config.yaml
crop_scale_min: 1
method: "simmim"
mask_ratio: 0.6
depths: [4, 4, 4, 4]
widths: [64, 128, 256, 512]
beta2: 0.99
shampoo_beta: 0.99
precondition_frequency: 10
max_precond_dim: 512
grad_clip: 3.0
epochs: 3.4
lr_schedule: "wsd"
decay_fraction: 0.2
weight_decay: 0.3
Rows from block 11 of a small masked image model, named by matrix and row number. Each number is 128 + 24 x the weight over its row's rms, rounded and kept within 0 to 255. All counts start at 0. Numbers have three digits each.
After each channel's rows are labels from the 100 images, of 14976, where the channel reaches its highest value: "colour at peak" is the nearest of a few named colours to the mean colour under the peak. Only what is clearly more common there than usual is listed. The data: pixel-art sprites of 400 made-up characters on tiled backdrops. In brackets: how many of the 100, against the usual share in percent.
# conv: pointwise conv (model.blocks.11.conv.weight, 256x256x1x1), inputs 64-127

conv.5:125095140115122144123115128128109107091120114118140129142129090103144148144133112151106118106120173146135144095121126158093114102117137117101153103112109132126186126129112131104139083108139088
colour at peak: red (60 vs 1)

conv.65:071094122163156134117117192143148102136127139121104156098173149095171119115129112105109166148125165108133127136136112144093150114132102179121131107128090125100174188138132174115126119135141100
colour at peak: grey (65 vs 28.5); cyan (25 vs 1.4)

conv.203:088131159123140132122088118172122107114162183129106119143139147129143140112111166128130121061139154133145156138111149151148108092118112070101120079133115158101143112094133109118175135119071160
colour at peak: grey (59 vs 28.5)

conv.209:134091102092135132130123136103126115136145132169084161128122136127128136118139079109133083108143125132111104153111128129076138111150127117134112091126154073116191151125136121109202130137152128
colour at peak: brown (47 vs 23.3)

conv.181:122132094166132112099115152104104128111107127124133117104143165141134145110153125130114106180119151147105132112120147135116123108133107113137180106118119156087093132130158130156130119134086155
colour at peak: red (65 vs 1)

conv.138:153151117112113118124088134101127152117145108077164098190094104107160117104157122110107108142163138162132115113138126119152121111198103117129096106139098046127177149210137143115107114152144128
colour at peak: black (95 vs 18.2)

conv.228:147129124094157112107150116054137125138143132116128102142137137127188119102134108067117099133084139070097131154117121122152149113119100133120095152143111124113098148145109148139105138106181098
colour at peak: pink (64 vs 16.1)

conv.124:117125100115177164083097123126195111165076123132147117135134102155142089150151132143119146118133177136160136151133121138178094130096097098123125150132107093177129125131137125122065124150144087
colour at peak: green (40 vs 3.8)

conv.69:129139145119097135120134188115100146132133101103116110157151114122141112142146136136153132141114122158132161121130087136116141095111126204112097119125151125113104129136168135136105120110141100
colour at peak: cyan (51 vs 1.4)

conv.236:147150142120124105112053152117132147102092133131092133112131114122127116136123099121105080147131129182119088118156148159152137109155154114049134154119120144143145108147115132125093147134160105
colour at peak: pink (40 vs 16.1)

conv.142:118122167135111124136114090166122075137134156111127137139135106114196140127117131128132131119121123125105135149105087143098156106130113084167080153115133109104143118075152105125117096149127138
colour at peak: grey (65 vs 28.5)

conv.229:120142126124139137112116143124157131106117119116121124156117093140182091150101168110190131130136122099112152146116113082110108164136134137135156121143125152099152141124178155106094124154086177
colour at peak: black (91 vs 18.2)

conv.99:104155112110109114184185129123128161164120120088094122124115146133103145095090125172107077113126135139158131099133167133131113133113138059119092140163137145161130151112146119117170097134121096
colour at peak: orange (28 vs 0.8)

conv.246:116146142108116078151161132159101124144105109115113114124129114109129143128079141131113154140138157114154092134118119164124164124136110137215146193140192112132143138124136115173129152087141117
colour at peak: pink (50 vs 16.1); white (30 vs 3.8)

conv.61:095120129121145126152071130142121111111085158120132117112117136148115108129121121143086131114124121147081107077132158133099129107162131088139122197137134113147096116153153107120155142121147157
colour at peak: pink (38 vs 16.1); white (27 vs 3.8)

conv.75:122140123140134102124147153128117102104127118091084134139161139143114140133131167113137120118096144129130130129132082128159139132124168113130093111116125095124124110098134157130106133155132155
colour at peak: red (33 vs 1)

conv.172:135128145131134168172125157098113105129156130110155105127096080098093125121159116133114103146125113130133082124172121133132166145159117102109138138130139125124142143138128150139138104151125103
colour at peak: pink (36 vs 16.1)

conv.143:132137123113106139195097173141140098129142111141134149150107131125149176143146117080098114094138165163159110137091143159120120147175113115111089109129143091099118157144168074176137132113121168
colour at peak: brown (66 vs 23.3)

conv.144:132102141140077103131166138154129112179117131142134112133144124102156143161124128142104095114129115076132159131102154167145109089103033141150135135093118154135132144111133112174144160138109131
colour at peak: green (64 vs 3.8)

conv.235:110135127119117154100090182144093091119132111149114132139139141123173141148132124094127079080063122163147117133124121131127127133132152104106088109115176127117114146137138115116112121127096158
colour at peak: grey (59 vs 28.5); pink (39 vs 16.1)

conv.12:143099121130129125131133091146141117159148114143141126158083134117129116079136118152125131134117149118151131210114105145112121154119141095115133113137135120111101144139123094067218131124124145
colour at peak: grey (68 vs 28.5)

conv.16:104131112126083134128143137127145141099114148139144097149121150183142054103143129125095138089104137115166137121115142149120122112109101122104123130128057172152115120147171118118107079121112104
colour at peak: purple (38 vs 1.6); blue (32 vs 1.2)

conv.166:164155114097141125105137140171165182140115152103142108132107110171139071114161157107127135110129165103129146113101144077127100174098127122110102120113127132137096120132099150134106165163118161
colour at peak: blue (42 vs 1.2)

conv.117:117183129100124124122152120136167132124104146121131129142114128132110125104129130089125120177135129079115135135104156107125159140121145142120107090154107135141119138143157135179105129133109136
colour at peak: purple (26 vs 1.6)

conv.30:155161137111139189116122148132178131179109117113162137129113203141110124120080154145134152126123116117161155144117121132136119140095120134135128144108147156124134135113047116139104112104153099
colour at peak: green (29 vs 3.8)

conv.19:144132132139119111096118099156143127113120089136171143126113100112054121117123120118111140104117126118140138166111164150083113156106087144112133107160150119117110123131159111112128112102136124
colour at peak: green (93 vs 3.8)

conv.168:110108146087114139145131117111150133125115130116158144150094118125123140117138110138115109093132122115057164119151171123107119150153125144144049148088096120019108104097107132155114154121131127
colour at peak: green (59 vs 3.8)

conv.60:056135100143137125104107168081126103136145146138128165141150108092135135108083154077150137136135110121132182111096114129141111139100133199093154139122116143107102167114134160101100102128111115
colour at peak: grey (75 vs 28.5)

conv.85:145157098114100125140129119140132131146214132135156120148136114122165125124096104119131130147145126148106111138129152109124137128097122114084113135112114128114110143114153081116112093151204122
colour at peak: grey (64 vs 28.5)

conv.119:117108092154118164147091153162132115121139121131136158159115120109138142117138111104110120144121105140110091125141118128128148152127120154099095160141150141104137143122095144099132132114131099
colour at peak: pink (47 vs 16.1); white (33 vs 3.8)

conv.153:080134104083154174143146134141159167167130097111088157121108119092110171116132099115149133078134090212157135140168138131137111145076127135141142113102159106089102136095158121139180175154104098
colour at peak: black (49 vs 18.2)

conv.250:105130127150115139154151091119130130161108135130136097141121074048126124128119139118165133129149103114145151093131145147115167115138094122114116123166135134181103143124127186101127111091128100
colour at peak: green (65 vs 3.8); cyan (27 vs 1.4)

conv.151:112136107129128109159156124121103123124132145153053188119133115123108112145117137144128141096129093129156179125111130127177115127116120122139128121133137097137149117142148113054089082128183135
colour at peak: pink (37 vs 16.1)

conv.186:094115146129138115104181139137132111146117146148106143137144128175109082119144108114161109152143128146103124135134174129154127146128121129155149119135131101117105093139163138150121140119147122
colour at peak: purple (46 vs 1.6); blue (39 vs 1.2)

conv.205:153122101130123131117143140136130114129127173121099106112113153132145120129132066132117091111136127100118127129134105117130112111120114111110087102118116126097116123105074134152135127147117125
colour at peak: white (48 vs 3.8)

conv.34:155129124081170143110124126110121155144116126182131118109128136099142139092150132135150142098136134152113181133136098139135143116129123131145063093130122108126133152136140112105167149124179112
colour at peak: red (26 vs 1)

conv.254:148114136065138144145193130103174114120109113106117121158115138162096134122115123108077096134120127139123121120115137169129129140058159142120077104106120129110119132175136135116126146097109121
colour at peak: green (72 vs 3.8)

conv.239:142124139105142132140125130119169132187158122073131139168117139112127131120185154151145097117099129083162141116153164119135115138127124125151148108122130109139146117095098157125138110114120101
colour at peak: cyan (33 vs 1.4)

conv.78:152155108133124097087136131129128111103154112127132209143123112146128098113131110121138132103114085107128108117144097115155123115125147123154143140115146131081111088127090090120136136121099116
colour at peak: pink (41 vs 16.1); white (32 vs 3.8)

conv.198:132141106119137113103203130119155146117094078114106142179137117116119140138139069109127139177109159105156138132114117127104117131147116101106084116140179124115143135132108144090136138103176164
colour at peak: green (85 vs 3.8)

conv.17:100149116179129128112130139141126109131126161099112139103175125111060111107084116096137113141143137127132161129126114174113149102140125120120189160144093125142135144132131141107100129136171136
colour at peak: pink (64 vs 16.1)

conv.104:157144128108112113097134129099114141143122124118127137156156112117125107119109150115114105182124143147181085132139113084098161126121115099146105118140153143170123122135135125128117140123138109
colour at peak: pink (41 vs 16.1); white (32 vs 3.8)

conv.0:111130081130148123139131157140118133107134123196064113176122121147143140138111114133133113122157114101097172129119142128091124150153131137114154113137149119103134122126114133141118135165103140
colour at peak: green (84 vs 3.8)

conv.98:172114132128136126101132116108114160170134133153156124067117135127106107141118137152119138176110177085154153104119130118144109117119164148124120151125098150169093095124131117155121129130121123
colour at peak: purple (26 vs 1.6)

conv.148:126145092167118131118137138116110115114109093107140128088110087098111124105141101129108129146139101135100084149144114108106128094125107106095138131150155128115156150105143136100153132102143148
colour at peak: white (69 vs 3.8)

conv.112:106116086120132119103092147139112132134136075149125130105166129125123115097096137102126137118151103149143115139146129124120111107161134147126140108128169123115141137145143112165118121141166109
colour at peak: grey (61 vs 28.5)

conv.243:146142133126112090170132147099100135136127142114120125135118114089178126178120112113098147102124157108153177131100144165083126170102084166096053060128138111162129194146131180122100114119143137
colour at peak: green (43 vs 3.8)

conv.137:125089119120095117141114137123116144124094144144103135099133105125140135118137074115115104124091135114119056155134111126158119100112116111101132183124139173176167139112126121149109128134123114
colour at peak: pink (43 vs 16.1); white (25 vs 3.8)

conv.232:151110137161125123120135128127140095113108118127066088102114101117108118149168169102128167155128124125103079132139122167135111127148110145160137120129131149128142117150150160113150128143114099
colour at peak: green (34 vs 3.8)

conv.179:144115095160115142087119110173142060134110143140140107086133135125107140140113118112135145142102146113150098177139126131183105128122145163090119116109110082146132085147140119117099123115119157
colour at peak: pink (35 vs 16.1)

conv.128:154109146155145117121125169130155101166153135155119093102135196119123150152119167101093132119109138153095155136148114124107145141113083104122164125118144141106150110133086134090146074109148110
colour at peak: green (60 vs 3.8)

conv.9:109151088092179117147129121126134102106137136119162133206113145070136131157148095098133138112106127125137109128132127104119147120117106130121109097118127110102159100119157144127149101125113111
colour at peak: grey (91 vs 28.5)

conv.201:081147151098112084133162139125116118097110141115128134127104147108159084122152115134146117114147126107139127137098118108130157117120130186127158142129145098120134130140167135104144137169134078
colour at peak: red (61 vs 1)

conv.230:126109129111154149118118189075152132132133122140082110137158076098121117094123146062159129087142183126122105125108130147108148144129135097110121119125109159129056163106133137133140151154114151
colour at peak: purple (48 vs 1.6)

conv.241:114114122095131157158089104136146103144113140147101144127111105142112131111145125139092132114123118142166117130108116136110131157147129123096114145157181131105124118135134114141163127173130124
colour at peak: pink (35 vs 16.1)

conv.199:137142096107109113156150135096095088145114102121130120127125130124155130154124078137133177141110136151136147112135091167118097149148094139151132171114132127155096131136086092182123123114071148
colour at peak: green (73 vs 3.8)

conv.163:154125133126175133120172120117139131116127101054177144122113093147155135131111111116102170148144085181147154120122153112162107132118129158153083143105084137110121117091174147112107134148099149
colour at peak: black (54 vs 18.2)

conv.248:119126079125125146121114121129089128070098123099117118159138136130100144104139161140115149107098120143120116137118146140142117128137136127126134190148103142150126148075120097145157109148137118
colour at peak: orange (36 vs 0.8)